Rows from expert 26 of block 7, named by matrix and row number. Rows with one number belong to one neuron. Each number is 128 + 24 x the weight over the matrix's rms, rounded and kept within 0 to 255. All counts start at 0. Numbers have three digits each.
# up: expert up (model.blocks.7.mlp.up, 32x32x128), inputs 64-127
# down: expert down (model.blocks.7.mlp.down, 32x128x32, transposed), outputs 64-127
up.0:128128111128128130128128128125128128128128129128130131128128128128128128128128129128137161128128128123146109132128128129128119128128128128128128127127128129112128128115128128123143128128141128
up.1:128128080128128128128116128128128128081128138128129127128128128128128128128128129128000226128128128128147067128128128128128128112128128128128128128128128128128128123128128128163099128102128128
up.2:128128128128128128128137128128128128128128128128128128128128128128128128128128150128058131128128128128138130089128128128128136114128128128128129128158128135128128129134128126141128128109120128
up.3:128128128128128129128126128128128128078128127132128109128128123128128128128128126128049121128128128128072229046128128136128143157128128128128205125128128088128128135131128078127127128238128128
up.4:128128132128128128128130128128128128184128129129074125128128140128128128128128142128147130129128128128050151130128128124128128134128128128128114128128128255127128070169124154128110128129142128
up.5:128128128128128128128195128128128128194128142119128128128128128128128128128128186128092073128128128128169124149128128128128128116128128128128158135130128122129128136120128128140132128132123128
up.6:128128128128128128128162128109128143128128123129035131128128128128128128128128125128115070128128128128148127118128128124128129192128128128128123133128128133120091176128128128207128128127124128
up.7:128128083128128128128121128128128128067128127113123136128128139128128128128128157128129040128128128128128127191128128129128128162128128128128129128128128128128128148167129128123125128131129128
up.8:128128128128128120128070128129128128127128128128130121128128130128128128128128154128161129128128128128155136127128128128128130118128128128128128128128128128128128137131128124128128128128138128
up.9:128128131128128122128121128128128117127128127128128131128128130128128128128128128128130108135128128128126133071128128144128131128128128128128129125128128128128128128128132128130128128134212128
up.10:128128128128128128128158128128128128126128136134123135128128129128128128128128121128078085128128128128114130166128128128128128021128128128128179125126128065128128122126128128131128128129052128
up.11:128128136128128131128133128128128128182128130128128102128128128128128128128128121128128128128128128128187151000128128124128153061128128128128160128129128119135128128100128128190128128113128128
up.12:128128098128128128128031128127128128085128167208212128128128128128128128128128128128244165128128128128128128152128128128128128112128128128128128121119128035118128128113129128128128128128034128
up.13:128128133128128128128096128127128128175128128127126128128128128128128128128128142128121152128128128128129164117128128137128128134128128128128128128128128128128128128127132128130129128122122128
up.14:128128128128128128128255128128128128164128128131128128128128128128128128128128193128118128128128128128124135118128128125128128160128128128128105146130128127139128072128128128000137128182127128
up.15:128128127128128128128130128128128128136128128128129136128128128128128128128128128128123128128128128128025123128128128118128132128128128128128157129134128126127128146128128128128096128128140128
up.16:128128128128128119128129128128128128200128132129117116128128130128128128128128098128127141128128128128120141115128128133128129122128128128128128195126128064128128129126127126128051128127191128
up.17:128128128128128128128127128128128127144128127127128128128128114128128128128128156128126144128128128128254104255128128127128124119128128128128126125128128084121128135128126128128128128143110128
up.18:128128129128131131128130128128128128130128122128121142128128128128128128128128027128129128128128128128127130130128128128128127165128128128128113128127128126128128128021134129120120128128129128
up.19:128128097128128128128150128128128128255128133129127150128128127128128128128128123128131131128128128128133250137128128130128126128128128128128097125116128143128128128119128122128128128118127128
up.20:128128128128128128128128128128128111127128128119128126128128128128128128128128138128116115128128128128128128129128128125128167129128128128128129128128128128128128128128128122131128128128118128
up.21:128128109128128128128128128129128128128128127136133156128128128128128128128128000128129114128128128128142137127128128129128125141128128128128136128111128114127128128108135129125128128097129128
up.22:128128126128128128128118128128128128099128116151119130128128128128128128128128091128138128128128128128119120255128128136128128132128128128128121127073128128127128040123067128121129128143128128
up.23:128128022128128128128062128128128128128128128101128112128128130128128128128128108128061061128128128128128071096128128128128137128128128128128121128128128132128128128128128128129128128135073128
up.24:128128123128128128128209128128128128143128129128126125128128128128128128128128145128125107124128128128128164042128128130128134126128128128128129121138128127129128129127128128120128128131144128
up.25:128128122128128128128132128128128128129128128128128128128128136128128128128128139128126131128128128128071116145128128128128130108128128128128125128125128119128128127132128128128062128128100128
up.26:128128128128128128128137128132128128180128128102128207128128135128128128128128063128115109128128128128121134150128128127128128110128128128128128128157128129128128096128127155107124128169128128
up.27:128128128128128128128105128128128128113128128184127000128128128128128128128128128128127128128128128128022130166128128172128122200128128128128056106150128128128128036088133128128126128127146128
up.28:128128139128128128128128128125128128240128128128127057128128128123128128128128154128131255128128128128130000129128128133128127126128128128128122129121128128127128133126137128127112128127125128
up.29:128128130128128128128125128128128128143128131138127128128128127128128128128128126128128096128128128128118083130128128128128127125128128128128124133091128128128128137120130128060127128115134128
up.30:128128128128128128128255128126128128122128130146080117128128135128128128128128114128148128128128128128144133004128128136128128120128128128128128128128128101125128129120127128129127128163132128
up.31:128128136128128128128122128128128128136128128136127119128128090128128128128128127128104124128128128128109006141128128128128128088128128128128127097223128179128128140128125128127128128128126128
down.0:128128208128128139128140128128128135117128105128146110128128123128128128128128118128088103128128128127128129121128128128128152170128128128128108126122128070137128128166155127073131128059128128
down.1:128128106128128132128175128128128128116128139128140142128128122128128128128128086128121114128128128128086069060128128045128173149128128128128057128128128128143128132209128109103131128153128128
down.2:128128123128128129128144128122128145133128121090143103128128128128128128128128154128063097128128128121064134133128128135128154128128128128128165128125128127130128128156122128157129128193128128
down.3:128128140128128141128171128145128127255128076128155143128128132128128128128128141128212024128128128128186118147128128162128128127128128128128122128152128135133128128130128128144135128048130128
down.4:128128041128128175128136128115128105131128127128124116128128159128128128128128113128135055128128128138204127128128128129128153127128128128128211128128128128127131133090128135128128128069128128
down.5:128128064128128132128244128128128125101128131128132012128128130128128128128128109128092129128128128128000187119128128168128079204128128128128142128128128064148128128126128127077128128120132128
down.6:128128144128128139128113128128128124137128143137124119128128169128128128128128139128007114128128128128121165083128128127128157119128128128128117127106128131142128112148128141140128128133128128
down.7:128128128128128131128090128152128119106128123128155067128128124128128128128128141128128172128128128128166137121128128090128147203128128128128099128123128166099128125211107128135139128163128128
down.8:128128072128128090128003128124128129138128159128128126128128131128128128128128152128141166128128128128114224193128128130128119100128128128128117128122128097115128128051122129128126128128128128
down.9:128128130128128147128166128152128116128128161127130114128128122128128128128128193128118117128128128128129074160128128128128162152128128128128101128129128132113128125092167126120128128111127128
down.10:128128140128128128128144128128128089092128141127131101128128127128128128128128128128172157128128128128071161132128128116128237177128128128128122128111128118154128127132127122081128128136114128
down.11:128128125128128153128075128083128166101128099125125163128128130128128128128128186128129194128128128128109197117128128159128121137128128128128114128154128181124128128185128150129122128038130128
down.12:128128128128128118128149128137128115042128092116132135128128128128128128128128206128142124128128128128115129030128128128128097172128128128128133123134128128128128134174128137163129128122128128
down.13:128128112128128120128125128128128138160128126128126128128128127128128128128128149128137114128128128128124062128128128113128126129128128128128238091128128191123135119164128138133128128057191128
down.14:128128173128128126128147128097128202023128135128099098128128129128128128128128051128106148128128128128052127136128128146128157161128128128128196128129128106122128128125121123127127128137139128
down.15:128128190128123090128124128108128110128128123128128128128128126128128128128128120128063127128128128129214098091128128128128135087128128128128118119121128136141128067093134133144129128087121128
down.16:128128169128128132128101128128128102113128123130096127128128129128128128128128073128139139128128128128119126138128128128128156115128128128128156140128128055130135138175128128128112128162138128
down.17:128128128128128121128182128128128096139128128128142113128128124128128128128128067128189156128128128128000180114128128128128108198128128128128128128132128129128128128147135129128128128088128128
down.18:128128127128128180128128128163128119136128127150183099128128100128128128128128143128097171128128128125130151155128128128128127104128128128128117146132128226128126139068128134205105128127125128
down.19:128128131128128138128049128178128145148128183145109038128128143128128128128128160128082113128128128128131000145128128126128151128128128128128151128108128092129128128128116129127128128146128128
down.20:128128162128128141128126128166128167143128139125132157128128052128128128128128131128095128128128128133043074130128128101128135117128128128128220128087128125143128128102100108146123128131128128
down.21:128128191128128139128094128112128135136128139128090195128128128128128128128128077128127138128128128130129150106128128128128152182128128128128002128129128107128128128155128113088122128083122128
down.22:128128142128128123128121128128128081117128124124175094128128110128128128128128129128117156128128128128079136097128128129128000125128128128128075147129128145128128137130110139182131128101133128
down.23:128128148128128141128185128135128123128128088107115132128128130128128128128128105128136069128128128129133081069128128128128168137128128128128154128115128132113128128172143146129156128140127128
down.24:128128124128128114128147128102128138114128154128157122128128098128128128128128122128159212128128128141157129128128128126128094109128128128128210133192128116128128128072127134171117128129128128
down.25:128128232128128127128094128159128117142128087128128131128128123128128128128128147128061110128128128124132127013128128130128247086128128128128097128158128129134128141146123127144127128160136128
down.26:128128128128128129128110128122128104156128133134161025128128128128128128128128053128159129128128128128179202117128128131129063127128128128128211127128128141125128128131128130202130128165128128
down.27:128128085128128128128141128128128091121128137128094140128128150128128128128128051128126014128128128128197095201128128107128127019128128128128177134117128153127128120078135152160122128142135128
down.28:128128163128128095128136128142128189255128127128102096128128122128128128128128147128130052128128128128072125084128128101128035122128128128128171128128128158125128128128128128166128128114128128
down.29:128128193128128130128086129128128175091128138128145117128128123128128128128128083128092114128128128128096105056128128128128128122128128128128061128130128126130128128119127131096123128114129128
down.30:128128152128128116128124128128128129085128128128117151128128176128128128128128134128095128128128128140129255096128128134128085128128128128128129128130128107044115127156128128085124128150127128
down.31:128128152128128137128172128110128127176128098128091026128128107128128128128128166128125140128128128128153130118128128116128117142128128128128136131124128179126128128057113108126128128156129128